{
  "dataset": "fractals drawn by 1,000 iterated function systems, in grey",
  "arch": "dit",
  "objective": "flow_matching",
  "logit_normal_time": true,
  "norm": "layernorm",
  "dropout": 0.1,
  "layers": 6,
  "width": 256,
  "optimizer": "nadamw",
  "ema_decay": 0.995,
  "steps": 29400,
  "lr_schedule": "wsd"
}
Rows from block 3, named by matrix and row number. Each number is 128 + 24 x the weight over its row's rms, rounded and kept within 0 to 255. All counts start at 0. Numbers have three digits each. After the name is the row's rms in percent of the matrix's.
# ada: adaLN modulation (shift, scale and gate of each sublayer stacked) (model.blocks.3.ada.weight, 1536x192), inputs 0-95
ada.913 098:090143153140141108143093152133118134159143142106111098162155136096115105100156129097140113115125127108155160111186129161101130090123089134110110138145113133149112120119110134137100124107122125164133077111119098118094108168126119142140128096159133120147085151089136102118124133097128137136
ada.914 095:119178129106113119119126125093140102128141133145131139122140086124161136116105101152127099112151164065130101143118055122089132151132137110133162047135100117134120131168151117119133120096119148179111144162139168107160086105119138117123121125138121112115076151104129089098143095104144113130
ada.915 099:149180101119135097094100171123151126093116131122115147139133109163129111092116154147135147119133123138169141105058144126110163138134116133080142104163104109168153128171122110132124135162142146152094085118077124127127137138068143148102088132148113137148170102134129143103161104149144103123
ada.916 104:131154155134088116168097126151097157136113152114125125090126102080099108136096079184167157159113144149121151117158118180132152139122155138163115097097116125112151100144120119148089090137094114145142155144121126075121115136134093099112093127141110113116098153109088143124147118084103161130
ada.917 111:102150125112115102084128133189141130122116171099101161168078159131160148108117145112107112128155151125173145108111120153105122142152116144113100190149139143138116145114144103113126155119120139139116127146088105113149111127131086146132136114101181122117174097122160160151146109153103100080
ada.918 100:119123142109171153118128142159117131111088114141092137157135136093159146125158117112105111124093122133156107113162074140107132098143162118155119160142101134158154063106139139122139082175139129090106123122113116154086130113120143148122153091136134086160130108106128150146135094145167119168
ada.919 103:097139136103096107101164149165106086118121099134096129116112106182109122102114108151131081115108154092139138123098104119105148132142110152111131143132156129093102105106097174121155109131146134139138152160118126121120171103138127117109151154108116119110110135180123099134113106115127135139
ada.920 103:141157162134145155154127182160123113098128141086128120104111105125158119097145125135126166112116119213154126099129124121114106154125141141135112117125138133109100117110163130108159120089140136094100042158121129152134131106145135156105162131122153127173120136113149140088168096129126096136
ada.921 107:116120123107096135145124123101123139127090101149136124136100100105164119103124138138108107139131166113143099085129136148104084117141127120126145123117148117106121118125114151119139114127077137130127112141135097160134114133143136110099121136151189113139105162123092098128149103170171114151
ada.922 106:110127162132111138174107146128120098172150108165080134143134121128141083119108134086122156177119157160081114136157119134147119158163119125093169099139096131107115153124108144175114090127093143116141169119160108137111132141147160116092098133122066091149100107179171126144112120155120107085
ada.923 106:147098155100103119119148112092152119130093087171143111145084129143116189106143121127104118120120160111099140111102123161134106116111140156119116127143136116083151151176104134125106114168132110145121125115163144116080144147146167118129127152085125132165090156088134167130160158109146147147
ada.924 102:108139158118129122108137156119125094116107108172083133113161157132152136161119125120131134097071114125183123176083130134137101113144177129161140110110108170158123129091159142117096113168122135105138146150125188113188139148089124142122140141092118116101131151108088122162095149118125098116
ada.925 102:101167071130113113147119130096130101084149122181114195135092108147098126118078058162089148165125106130088153081137124145137138099132132160098130118135128126093140110118097122123168126109120114109121105148099132132139136138145156118112100140183162120125125127127110110083133112131132102091
ada.926 098:152117070133153089116120116120141131086119127135103150150137173129163167087120109136129151126150117147131100114128145117135151069158141146122069130163114107145128127131127183119166144160159153111118123120085131130127122124126122154148101103090106118122161099141128171142126150085138123135
ada.927 102:124147094138162117142144138158153108132104099088156121115170131157120132177093152124093102167140153145121144141105155125108153168136144154093108096135105121100115132145085112104124112103150126121128172119116164110104182152129131111081156149144135156114090108152123104134134120121151138157
ada.928 107:146138137132110132126124136175109146165124144182112137123082131163123129147140112058147099108119149122121124126152137101145168155137126134079158108171136142124137158145098101120117112094103127138119111125166157134130111125148139172148109175133116116064144126156156098103091124128133137133
ada.929 104:139110133109103135108107128131167067117149123121108152178115132152116133094140098117134136133095136138131092145119105129132095153115140146128126144136111142158113138167137130108138133118150113170162155146184102120129152092137109108129136124127085182102151117122114145160150126144130130134
ada.930 103:170117182150079155127092160112132136089108147143133116138113129144162128120129115130115123118120106069128187155153129148136128125111111112094092108143149137120144124143104112112160152119106088130157115091151147131134058113148105144101104149125174121129166165119086124134105127085149141146
ada.931 098:110116150129088142119118147117087114131160126131120113156089141140148115149122124096132094077163126151120153155086149107097117111135144129138132112166112127131078153135151116142102117180121144177105154157161115090132146096100140093163099105132117110144170148174175159128123135118097128125
ada.932 104:132149132136118142149095095110138135134125136140102152152149172142134139135135126127144116086088147138156102123097164112122127140133126185074143112106149124131145167142105112091161077147127158091101137163129130083115159136156135128103130101137135166125152151132076107147149139100132122152
ada.933 106:098125170127143049126105099119094122145108105162145138139150145138136166118150146141147099134126129141117113169140163161110097120155122176078149087127160121101136164133085161114085123146126120116151142124123117136087124175145170135157096109142128149109133115095156133114162132169140166144
ada.934 105:168118153144154081142121113113172140145131079119150176159121124148091122147132124170120150097158129101098121153113090119118137104120142145146178120112103158116097135127119124133083105120140086130130111123146170110148128094089121154130123100123139107132148159113135141154160088093116086122
ada.935 106:103116103154071151112091137111096126136112114138137141104125115108147149162184192133114121149127144181109139116112150126135073111143082102160140118118118143074089116115114110090136113100131103130154127145149115085148131100145108129137160100153138131145136162115116155148078140092138155104
ada.936 102:171178162140133155143139082107130133117144149089086130125116133146137092150144149109126081106142148171125124101136144119147167116160159137151097133112120154077140098132097144142117133155138130136125125172099112147064167132103099150101128117123122114126163176131141127129150118152125112116
ada.937 100:125171132100170143117104135127123120144116116113130132093162143086140162124179124137155103101155115109107161147156149127135147101153138127156132137171126104132127148124144150123141105073155180124151123116120136172141135146174120162109124131144161100124118152164170118131106168131112137085
ada.938 091:151148151119108087131110146121084124116126124105116158122113120131137127073116183105125109128194164164118104111164078114099097092170114094100115114155114123147111159101114113106115110163129142151149131122108099127118067128129124139142135101117149104123120146081173146148119120169118148142
ada.939 101:149135166123143111102128107103149108157180133161138136146163062174108157151143071122123128075118152132149101130140120100083147106120133141157108104139116069117116160141120168125112146137102124083147111091116099111105106112116118139085132088099140077121168107132140129136136136138124174075
ada.940 106:119116158114105070105126138142122153129099164127176076176148102070120098123120095130119173139148108141144106084138140175113127109139080114169111066118115112108149123131178168119135103170098152127186178144133122146129081155161122123103101139103145122131127146105099167087140112105101095123
ada.941 100:144095112129128110157108143061111103148170138147119117121180101134110130124104168147115150113130136178124135125092140128074144153133158163128137128126127136118099133131141135135162122111149182150112168108185124132132104133090118107169135104108119092132134145137146149117129124150103117139
ada.942 101:104106099126107162106081141085136097162147108146124119150130193138084133117113162132114129143150110154097176163130158108126145124126127121134128085120112136163119126146133115160134116146128109158114183100126127140124118125187122158137115138108087126145114100132151127108154125142119135129
ada.943 098:117132079136135085109088118098103118130150149147102136148133143096157154162148137147143161137119153149145156072113125149127097127162122124128145117178102131122100103133105148152115133151090108109112105166115129102100102129139126092172176136150123163121150120110134125099102124100110133119
ada.944 100:093104133152102140157165179133110138059126144153152109109099133103103119171124161118140143095154113112114130147115137139090094130089170154108128125097095100113095172129080106136165119102146092114098144113124146138131113071119086105151105135122118176162141122152093140112163145138126110118
ada.945 096:102125079132141135117115161131133093130171167146154097080147153122095107143107122135125110092094117110109097128135093113182104165135126138097200134123128130101114149134102139133133133122143136112158105109132093171113095115165126134111121114121107152156160139141120121119117151149144147135
ada.946 101:115172096141108075123111140160109082128156105132098104123146121175132150159137130097151133141147099117130129114154148124143097139155123098132138116097121113157118142169163131145171121129126144091146099139113157152119100163116147111098092102134139138093099152125143113113113117110163197140
ada.947 102:147088126111146124106104142153137127118150074118121123135164128109157121132158145131121110128121118102089071097094095114151110136125123115116136114136143133124130150109147075118122161137105134169139150080171162164153112187112118141141100182125104146103110136125131151164140139158139136154
ada.948 098:129114098102115066167144132124093175153142116181130182159130128128143132121164159144122152145160135110140138128111097151112122133171157128171160148109148155136100138150070144102138131108152127145162120098173128122120110119150108129165119121136108131152111121116103175125109131151137124120
ada.949 099:132141055122109129117104127089130105133124159135163165125150130139157150147091091161170093114134158145081110088166120107108129110124164088115152106117158091110123079122158123155143150131145089058113128152156154132124157120137145105101128080165147145127124147081139124110140103190121149164
ada.950 106:104129088157105091157120103095110181083145126116150164129166117117085131161159110167142089078135136089134105152123147115124137136151141133126106112139150125108143129140114166095148122099086131135114127097109150168128177147182081101097160120109105147129131144132125125141142095135136186121
ada.951 106:165100125125105179093117148141134138128156101115144146161175123138182126096118160134167107099095132083112158133088145143122112114149135153108164144084125129112096119091122129163155122159109104116100130101128147115119100143144147165148132152113143142138112103132128137093139134105112165100
ada.952 106:111125091128106197136120117187137128113143140142182108114128120162110155147156127121101182164136138173074113115167133138132088127141130138108119123116100165114055164135080125133109097154132118127128092124118152128131140119149172128122132082109098122145072134157126132160110112107109126136
ada.953 100:128162103126145111139138105174110142104140131131095164123116109119171137177135151099133119145116107124095118098154147105134146132144137164093097130109134113134142110125077177101162102147106123096105148129102117149116167056105108127123175095136128171167074115143145118111111165129106120092
ada.954 115:131146115129131129123145154052124150113122150155126162080163114120136114168131148117163129088146114115132114133119116141143143087103105118129151109176099154127111145098143106158140130149085108117134116124118095111120125183114118074119093097138166090136162067133122153084079102139131144107
ada.955 106:132115094113097112129139103136144152117131141132114119105125106105159111165114117184128189092082142135141125108091164128140111150164117109127162142156118131157117111134110096165134152162141123162124122087118094135118149092125108148129125140156102069105153132124091138147128136098129127162
ada.956 104:084125160136143142137119146134156120143140149154090144133162186088118150141118081139136087138145157149158133130135179179151108150157142132123176148147126078121148107122133125119176133102100146112123125121142114155120177094171162086117135116133141148147087129121134142084110142152061124133
ada.957 107:146185164072140085157123094138120114120084136100155138161134099147135151119146121161165142137110122098100157126110134132142130141067140102120119138167136146135115144127144115122112161137152143124134153146131116134147118164137092118135116133133157153102096119139094107085120081129131127075
ada.958 103:132168111107153126138163152117107158101125101138105164101078144131100140149129118060162145139126088088125116076119152123131106128180132138115142123110152112100122094179120119085125106162120094098114155090117116136108171133137162132087108127089126101127132106140139128117089133124132097146
ada.959 102:109122094121133112123114099111135113122103111138132175139126126141167127129118097129161133106106112108127169135158120162088140101101140119128119092095127162093103128098120124115136108133119101102107164169141136121092112099168108127160145105065115095089117145106177132168127137105136080109
ada.960 110:123123150108163136133141125106137130134126099091141194143161069121147090106134160130114120126148125168164118123173112107097153138094191115156126115108138122156118102135166140154119102163140139168123108129151116134136074109172098138129154155104141154119118131121143149119141106147127136152
ada.961 101:140127101117180122156113161114145114102112135142129144114127112154115140092116070104136179101129108145166117152130147138092138125170116126138126144136195119081109119076170145154141152111148122125186134077135122129151133159098099105149106149142061099111148130128104118153153117157196130190
ada.962 110:096106126165093124148104153117121146114136139110119076140159121176137147171090138107157129123108129140145123103106119138135101141158083153092126117147132140084119071154101154139110096135097149142156142118129115122158118151092101123223126152114127097095135101118089116132143125136154147104
ada.963 104:150127139119126162037119086137135134121111145096119152089129133123145143148134148107110135131136098091086142145101116163125129109142133115145113100090158179111094126147127097146114088168146125170134132158105108174082118134124121106138103169166145144115128125144082097114103108128157155116
ada.964 100:126121188139112159156129157088174108145117120155109125093126150092127135144110098107113129138158142117148154080165115147122136118189111160124154135113147148092124146107135154127132125088127149139120085128132128124145149149111098156087156131116168141127137096159155181080177132150120118148
ada.965 102:128118134123056126116107109124116112148152130138088130143123063127109144109122079143164128122095158149155137179123145112160152090137109115112117177139100207127146169150094171131150137128123098127120128126086107129115124164092134107126163084172143118163112076143156096152128105121165139105
ada.966 105:108115082135144120143163142148113107137117189101112109133125089097126100135157128123107129140132103149117108157092109132090116116120157113159126144120166130135147130106112102128150139149086164123121131168106109091141119116145119121104217128123095145128122135132191158145131091117131121096
ada.967 103:108107132151117160121141139133133130118146165102121131177096098170092143120088150126112096153127076137162120144170097136087087115106128149127119134143100155139151136132203148142141095136103127134138139085095132099120152099089135146107105136127128140089131128102134151108119120112120141180
ada.968 106:128153120124145116135122123129138142135183146122165104081120124151129136149146148108132094134178159126138144144165129144106120121111129112147108164133144124157132110086108143136122119110134107133162098174112145120141096113145080089115128114151123103104080122139162111094124094118161105108
ada.969 112:117102160083120130117118143100106129136181149154110166109103110131124116117173167153115131171154154078116158119124118126136123104113136101102113126127120147135157125111140132136125103131121147131158088118083092150118110125159121121101171091145145129125122104114105102144111127117113138137
ada.970 102:101096131108113144122074112121149117135109099160128102093125099096131125145133116165171074150112124123166178131124176126195109115147123100124123104129138148113121139103160112159166114132127121133118099132106135176139190135139127142124137110122105083167106084133152164086135143131163132083
ada.971 113:134137128166102123137130130146102137130162106119122124093133102125122153107122119104107127120128093089103161117145179140136167106153134146138119148120128149151158082151134107091144157122155106087197096119129123111145180128116139148077081143132095147132178124137138141158159114131101148124
ada.972 106:102153113142103103116129133107175140118130108145086091130091141127114148157159090142145113154105161091113078135083153125145123121147148148138078129130142145140169120112102109114129147138150126200136128173162115114109099164132076120093119140135099122153160164136162081149114139141142115139
ada.973 102:083152152084100131142121124121130095148119126157129153133182109121107118114146107190132119117119133169155063125112102097143098099138154134137123183097125125061077138158130147125108149112098141134120118106128091111093139128119096144081099154129136110105120126115147114102122151112118109155
ada.974 104:118172080108107141132126090085139163143141134100127133116143149151113132118092134132117131105131154141143164140063128109102150109107142145092142111130108069114093168131141137127097148093161119140157123143119124096108127095104143127140171136130125134114124136127117164146154143111094075114
ada.975 110:094127132135188119093135123137161080147122111185124150114127117146096123142151179125120122171131148122135152126117170167140189118108140179129132086134156164134146091128142106130132110146082150147125131141180104118112112126136083115100096171112141130110071152137130142103130109156084092115
ada.976 107:108118139110123152107088194150160111090114112146129077084115122145157123079135137131108161077123098118142125124122091094087085123139126108107095148122108076135131157120132100140163108109129173138115145128084127116121121140146070152129106156122067122141080104141138117121144121115177141097
ada.977 101:164131118111116114161138116182148100123109113124092103159140120143140153108096114133102147133144119149180147098173105084167162141159135123132121165130087109099114169089104097098144110150103122128160081100135190118139123111130119135124094153124097075141130145118127173122110127140122149135
ada.978 104:084146138112164094123157134120102124122060139085098114140106132124116104093189120130117135160116082142108132129130115128130101127126106139082147109165107136115115069097116133117152137151132116120090113143162113117145124084104155115119130121123071109095152135134108139152144138145113124125
ada.979 104:121168163163109123145137096079122154106131148096132120134130112114141134104122129091123119120134152154127130147143114124123107131127114108139150164148139145104163117125155139139143102126174080097089113116133137118095084151088145129141132099139076134148098139126158091138139161131159119130
ada.980 099:119129141153165147192150114127153114166108145146152172157173142113118097115135129124136155125137127101114141123154139146148152102182088173117132113087089118110104116138126154194140151137132157088087120119139118118112119136135139148112092135091123154114122135083142137142144111123134120146
ada.981 103:129133146122119187161162087115128123060136134085112127116169133147147131109167110112138116104172164105086106125102154158165081158181119120125091151091134145119139155111126119076163138134097120115168119120130148138142117141119149109121111111103122114130099148168139133169137104130119146103
ada.982 104:129127076100118157127120115146114091143167120119122168136162156166159137149089129120134141153182132122090114127142134140114164124143151124147130119139165117149111140146147110125108145119131112098086102103124098166128156141140093122111102101142087155149166145145161154076157180132136157109
ada.983 099:124140184079144103123088150134096147160129079108105131119159107117168126163156174106120132133128135128145112125126135118133075152128126111118062141093175125074123132136110128129132131085129121158110126142141116119123143098078159127108136150130145128116152129149139132135124118118158146136
ada.984 104:119137147092128110092175124163149133167161113120128139093113110114128127182111132129110116104125117164109158091141154104090169143185120108130113129121121117099149124133108090129088095115125136124157140098171140129092138148138099136116099148129147109120146150082168159077147133107129108179
ada.985 094:101080155162152114154159140121138094192126132089121117152129100102143131147126125111110152102109160109162122139151084142089126112085109107129139108098099122125131109097131116103103108131141131115165134128151120112135121148144107147142143134121129123075125140125139140137140116173098147174
ada.986 096:113123140094132154121087113107082155123162169155163102122118127119126088132143119111129138150086108073076128096119082159162157158074126091112116097148097156113138100137156128100121136136146157147105140122168105112133094135144110199118170124137106165165176177119120146151135123120117110125
ada.987 102:118109139101130134088124155138165132134114069113114091140130181133102111050165116123111121125177113111171128099121134145128122134156131139166063092099115083090136148130112114120136114109160176117138123144084188102118136139109155109102091145117112107166104109166129153134148108151100136190
ada.988 098:107120130161138177141152114142153160109122145107172124136095134089090135120120161146146093148114133080147129178102113140129144069161104131143138119112166120137106064178082161164136166151128106140130116114100137191143109138154133150133162135103123075122141138118113129118144145112146169109
ada.989 105:109110131077139106166144122113138147107119165082126151079094109148127168127111104153150119129095152142096131114131116126134118139127127169094106132136116145159150123130126156123129129096075144109204147136108134181123121165136160148128104122135104071090091088149119109141142148101173103114
ada.990 115:093123158102141097148128115082149145117193151178142174149100123175149158105092122140104144144142122120119152126150165177133119171116102105217141168116168124149127110137130108141077143123153096134051142159093129123123170128151180119146080112140129147121144132115147127129131123126141101101
ada.991 112:147122159117085120144127135107158159108124108165121133126088155161141142136093137081133155076133128146083107113089142123141129129112154162108147116125152122144088140151137168167130153102160118146157157085141103112172135115131120122130141103150136131104147116115146157146078111135095136123
ada.992 102:133090115111133147122120106144146137156083159146123134090134095137110105116131145130130121136120122103082168150112125141116133134092149124151127147095113100083166157140119129133124138130160138121140171104173175123085088136117126126143110145101158129152099099131135126126127122115131170139
ada.993 100:117133105124120116137074084121139149140099140149077166123106121147131096130119152123155147133124130156150088129094159163136110088156135149112170143111120097110164125108135088167114052105150111117091120108151081163110141123136066124153132109113131134131109138097124132173137136109120107140
ada.994 098:131114178109181160165152107103111166133111139136155117099115146080134085116088119092106072137106136145129098130139158145147128100080120145127137117146086122110117144119142153107138143093139140090151135141112100127147130102113154084204134097130147116178142172119109104115133112100126120141
ada.995 106:136109142123134129129155106080091133139147150108150148122122121150092138139117124129111152160101127142164075129120167159142122125100144130123126077128132134129153137156143125126134134128106134128158181123146116136123129152166176126140116130114148152047112126154128162126148118118114091136
ada.996 108:121145150136110118145079131130147122159109138151168098122110118152127146168114152123127142152111132112151126123192119091146128140144137109120110153108141077123134142128152134106139094143101102121133097127126193148123141144135171124171152145121149143109154107113110100158115148100106098155
ada.997 096:119101109098115124122098164178082116117140117132146129151134131136109135115095148104123130143145138131086085146127108134163174098133102164139170108125102106129144126115136127186112105131089115116157101116159099105151118099128123160149138143152123117120120096188121114140114135085138113117
ada.998 103:121134145105131124121145148124115135091178186100101142133145107169114159149159145130127097154175120148143139111096104071128138104117155141101158125134109106128124098115175136106140119164149154073187100126147107116091082141153167151141126101159123177156124148122122126117138155127120138107
ada.999 101:152134067133118088141164113140148158105160135109125141137144123144135135154107086165139124113148136121131109139135107113119156109084141130129101105111125116160138117126134127173113142118121193152153135133111151133104135102125171112158137111140127123116151124135064098089160112086080112095
ada.1000 108:109101132111125121164174082136127182080124139113129097136099115134111120137140174148108124111123085125147113110144152110120132183122161152159142135140118127120142154147104150162139113167110135167167105120151135134162118157123076155140086114118154143105180122133119070148101163111152143163
ada.1001 108:117134169098154147123113136150097160125140124143126132149083159128139120143133139154144155086112143185151164087191089141102094150117164100154142128094134117081104114115125127117149115148141109194152144129145120145113116188167123183110106144152148128091067113153175148134137098141103111129
ada.1002 101:160121128140178108108105131148106126152153137149133140108145114124109127119143175093161095103132147079129131140166101102137110139127141170128120149146137140111105095160091124089113100091136112157141116100114154147120117103073106099110137145113150144098101174155146125109118117120117093164
ada.1003 109:113126109151165097156118102150118118110115151145088135142136084130088093115096103145179148129093117140133108120169129089148165156112146125119147142094116100146140159140161098157093129157115136127157141140156122063135095150130136185119146110142139111126133152071117133117162138146157061159
ada.1004 109:113098138083126124164135090123129113146152146140170088136123114111117107132114113122138146148134105117108102118121106160137155100124135125109075132139177107100069095120133125128125179115114125116182106128157166133141158159137134098114123140113133178161093176141148126135140107097139095108
ada.1005 097:158140133129124118109104115110129136123161131108139112148100106140124114136078128109085096131141148145139122140105108100121119129143144109111151142093111109113103165120122126108139169136124112096091125097127142074120129097143110139134166096134101158123123077136123179142135096104088145164
ada.1006 094:120153123124127121115115139165112063140155113135082085147173105118176127117131131135099165113168096158119096144110101122115079101129090175126107144145093111121159106106135146130106126126109158183120123127127136143135108118102112163098151143139150136175132117124149127118097099150138149160
ada.1007 096:133145115131185145159099088125141125151137125165136161101096144119114120168169112133130195080118164150137157139085104097133110124142099137127115152169104115128147107113141110121123166110103150093114094106153146130169149133114112115088130104144118072121116148136102173133159118147147143139
ada.1008 105:113181088149166108119122142147150096132146140111136158120132068104091106097137079118128101117100193174107133128138145127149141127150123145137110130150144119161112121121153153064182116096138138122138137137112123131120142113127140128146102190108138144131169128113106184138111144122137152099
ada.1009 104:137119122128141168135107126162121133134130140144147097127136133113070152132130149108119110138149119089153150126149135121152161178138130156132114132125114118129172102075136189151135144114139111127163093109118181153161137140155141137179172135068121104119155118144146113159152131144128171088
ada.1010 108:145105154112120144167144121137089089117051159076111109140143148121129129140129160114085097108153160169126102129108158134149131164122113101112135135107113142100156158143136122132101099129141129171157145168123093134159090150123120098106132119090139108144122187118114140109125137158123161142
ada.1011 096:161101134141165177130154144137125159100167153132163152141143074127135145102134164143137154132133162118075131148147170188179118158125130133112117131132112131148116092121061138136112136131101116104129111112116114097149163139158141167147090131097117150119125116115145107144135134137115153170
ada.1012 097:148116135151109113142108104124075078166118141133119127144146124148168115098118140125114120116107141112143151142126133123116085118079161154133149165156124111093131198169134155126151129162133175127158103141103142140117119139093091134138136192106159145142119084149091138105146138129088141140
ada.1013 104:108127158102132137116110151156147151129128151117090126111122167119148138109172084125087169058089133108118124136116144126126124158115112132116117133157102130129132110131148186109131170106140137147100122106132165119139088081119121120146126129178118132126123116135144171147124123170109113133
ada.1014 096:119101077137113120114139093148167135125141110127141091115146111146154140155123175156142135132104116156122178115116100143145122135134147144179142143122138088126129112108158163151126093085107088114101173157145169107107086128126095111095109101115113121139115132131107132125120117101166122142
ada.1015 106:115065143156109152124093112143124136120076135127119158192158109164134159130184132115133091105098092137092152117082121126170171101093117085123092134162111139111137121140141157114127134135127120123131124126171115136124156148135108141122119129164140092120122123148145122145144143121159106131
ada.1016 100:097078143118171145142102146154135177136112113120119116113126134122152088120144123120158168114153168078118113171148154107100142126159103134148133153166150081092128116145094174123102149139143142148102158116098150119116134147186096124120109140107158145148063111141090127143131115127115094138
ada.1017 104:111084119144113112125128121110133144110136120172157127131095160102161128144091122153146121107052124119147097117124185146142135114124167160126117137132157149111149091134095157142094122142078105107140114092130111184143145157142116141102131090157109113098119102163144145136142149137150179142
ada.1018 102:098144102118112137117086149096126104125150165157117124108112156123121157160177123116158110115079109160137058145118082118151126060131122144137166111146099095106161093182137100120116071138153108096143140107117095102106139135157141119101121071116104131173150107130124122161095108169111134121
ada.1019 111:124119105086125074103140180169105122131160144125097130101129107135121143129132097157142104138096133142162138106176130111106154133097102120131112110175196133174169126101123123113108140121119176137115092092129187107110146106177160126102136121120107109126112156159160138136090115125158139109
ada.1020 101:136099080149141085107136104101167109120097169080123095130149078094109147122159156144117138072120147122116129077132116093128099142141162088136145139142127137138117109084119114167154175121130149110139100138141123116161126143136133119168112153088142143162125157179128147196143105127138157105
ada.1021 099:168153133089143094150123121133126088139135153131139167111140108144158099142119130162160116146170160157071153117117125143107123156169109115143109116151144157102148127169126137135137186122167138079127135134144124139138130094131155102063153123152134124129118124142126113130121110124132130124
ada.1022 098:110133134140158129139143128123133118128138127097125085152075116137098128170097154149093084113160167118108155104103134113100106158163168119088091112148117142121111117128128117140116105101143138077130114179154126145126119138097104144079121144133155096138155100122163171117174108147104131114
ada.1023 097:173096125123138129093141123142135120104130169097139112154153141112142162103140112115080124147175092126111109123134147130104135116114155126121136127110093097152139153090110092163093148138132129190152148144150082153107160098084152138167117149107124117155139145148111103133146125125115134113
ada.1024 103:111134151128132145116129123140127123125146161135114084137080147130156108115095130120141131128125169109137129103111100170145138143086099106113140108152143111139134097123153121129142159183103140133094125158107172128110078128113110161102127110146116144208138099147141079149134107116137130106
ada.1025 079:129133174157108147127152101146082149117167137126143160130097182145166139093139121114152121194129137117063127165130109129100148118189135125115133057140080118115145086104135149166101098132190118125137108152133155120109129118110103136163138162122124108118124131122089121101129141128102141098
ada.1026 118:117104132142071159103181115152105111098143133159130125140137097155099115167100111141121129129114135089103159127146063127112142118137090155121164097157160137161138144126187131140115115159148130092121159117107138140114174126139126189129103151152087141152121125103158096116093136137109087130
ada.1027 100:113086121131122132111117128131134118123144138154143094135100132076134142106129162077135131131130131134138124138144121108127114143160143128148134134122167097116129123158155094115184107139170097105144162125081133120106136125111122122176125086159135113150149107146155136185120111168106144113
ada.1028 107:132096130111182122134117103119130153141103116130132095169155122146170115174122156139171126117131160117120105146124110169133159156130074128120132098117160140144138115147132147172140110161102166122138117100121138112103156098130157177125140143127113127135164142108149122133107108151159070126
ada.1029 104:061118139128156145095107123104142104134094136096134143130105123116143113117146115131128089113096126147084162119152127095113113127137162144150100040147117162152108144157121073162071127146148158117135156157146109155071117189124127125129141183141113162120093119096144128133130176127149142169
ada.1030 109:115134151116125119107142086127149146197119117107131098116141130159100119160103111116148130147142140124136156115090156104138114136090116119139107164131119128142155095133149152075125066126111101131091126141142115133147151121128151105173136156097145147096150110137114130158124150096104122133
ada.1031 085:117152160148078110148146094148156149133120133123122159111113120145165109139159107107145082154141107127046102123144118153116134120187151133081153094138090131141113102111158153116135100093130122092121089101139126104096151100077103141136129131101104138097109148120117111146105151119106115086
ada.1032 106:106111106136118136083119156120114142132134123137126142133095113158115165107144141123170127141131139113097142131101087108140110160100133095125125144089104153153129113120127155125132138153143126111124108058152133165076176135082084149134155134123091181108136106109151076101103172112108116097
ada.1033 099:147186102109147139131156102137146155101170114120113136147102169096110146142150127091152142109099123133130097099183110122112141132130119152102149094103151150098108136165154092165120149149120111140140140110087112161129159091152108084100095113116167140072100152139103126127094164160119133128
ada.1034 103:148120105146110189112138125137134155139119113154113131126143123131165155070107114118163110159110162161118121139161127125192177124141124127107137121112130103130159107116144151139139107132133101161106130152161169133144149171137126127087143109150126152125086140134106107135127131130133143120
ada.1035 108:105126106108146131107150182137153126130089154182099109113131146116149146136168151152117132121115115146092160089102121136152096090088120158092113146139081156106109137112153122155106101119142140157098135074111105141118114116099196132144147102123133129104136172101128143144118181165123158141
ada.1036 119:159077098139152111115115155135158119095143175193132124116119134151136113132135089125119146178094133097154118136077154132125164133107136137102174126151123150119103137048119130154132093086083123134129142128096119104142168121118103125100148120166138110140131104161112072108129158121146148105
ada.1037 098:119164166114130132151183123128126133168162165141136093097120129143168123099079091135133096124111085113115153144121125128102136100131134144124116109117158100120152122128155115170130141166146110132120128120144150150103126097117121127139140168186191104149141091102083116084087112128125134137
ada.1038 109:122113106114146109142135139118142143110171083158136151137122101077117094170102129148163122154114122148153105075140126122110115160137107146117115115140132154070135107142155117147106115067125108107150127132127129107107123134134097110157130153162111113171100125136145136117090138146117155133
ada.1039 100:129166187140129154157141112147135130157094148115136138126166126138140137149158163125153090113142145136111145114133116155119137131092138117111147132141164148130128182116108105102156123146165101150157151139158119150124161093120123144097128118143108099111132105126191134116126140119130156133
ada.1040 107:167144124122101115155114135138145151120158115124125123108104171172123098126169101104165144113171135167138118132123174108132121106136137162122140084169169162120114169136132111096118112076154106093153086129108110101140162114108143143138134107157122105155135151165179056116126130147145129106
ada.1041 112:125145094135117111131143135109117157111138099099092148096149114138160113163114142158177076109104130134089141119132133151130092148116146169093121107125129167117080139127153155137159146123149090136109089139167149125125108141093112095157094100104100138146110130077092137119139102173110130142
ada.1042 107:148086095077089163147130105110149144097151112117130139103087158105095101102107124127196091120075150123111138158159164193135159142118117133084166147125111139127090164141109143141155108100155107160134083158142112099114165149117144108121127098096124141155134129102101086083166142132130103171
ada.1043 098:139091134110147119139117107151092140121133123146135113111130163138169107140174181108174124097135110158095134149157078143125141148131108099134108131131111172107132114068125147175126098115141118129129144105137155134153130090124156168159128118111125110126103123145117124167125133173119149139
ada.1044 102:102136150157097151157173115152136165120128118139135079134155102121139102120170101088129122085177094111120091126143119121119113137141150154122131132120134116129138129153148171132146110152148107060169110112125139126100119094131141108146168129174105091150130092121138119146108151144120166116
ada.1045 101:115129141155088127166167136169110117152128129084131155154106144115158134157123163126132136145133120117121138084163149117083106093138087168160148091137135172126108092170130153118092108132134115125160085160145157139121142128127102111122136132109199109127095141141090112135063164131119125085
ada.1046 111:141156097136135132077094132097114165107130137107127135117117133133144144116120101118174125124175157153128155094107118119110109147149117165133137090181129121157106147111128097124110111108111185087154109141129101132098157110111089095147122153176106117126141181134157156121143116145134181131
ada.1047 096:123151121124104139146188138112122140147103108157094077115129133122156144092128153169176120144148150141144110126131160140113127147152134153098126170135163169146103149127153178133129157135119092135162109124129144152077118115105142100132143150148152160122123106113093138103118173153097132100
ada.1048 103:112133104133124132112146091118146113132111132112125128191150133144105140163170148111183097151146158125151123138144143088174160159069150084154110163134096150109118186137099137089094131100166152134132130146138147088136136106147112130120133066152119138124076144121140133136111175170131125109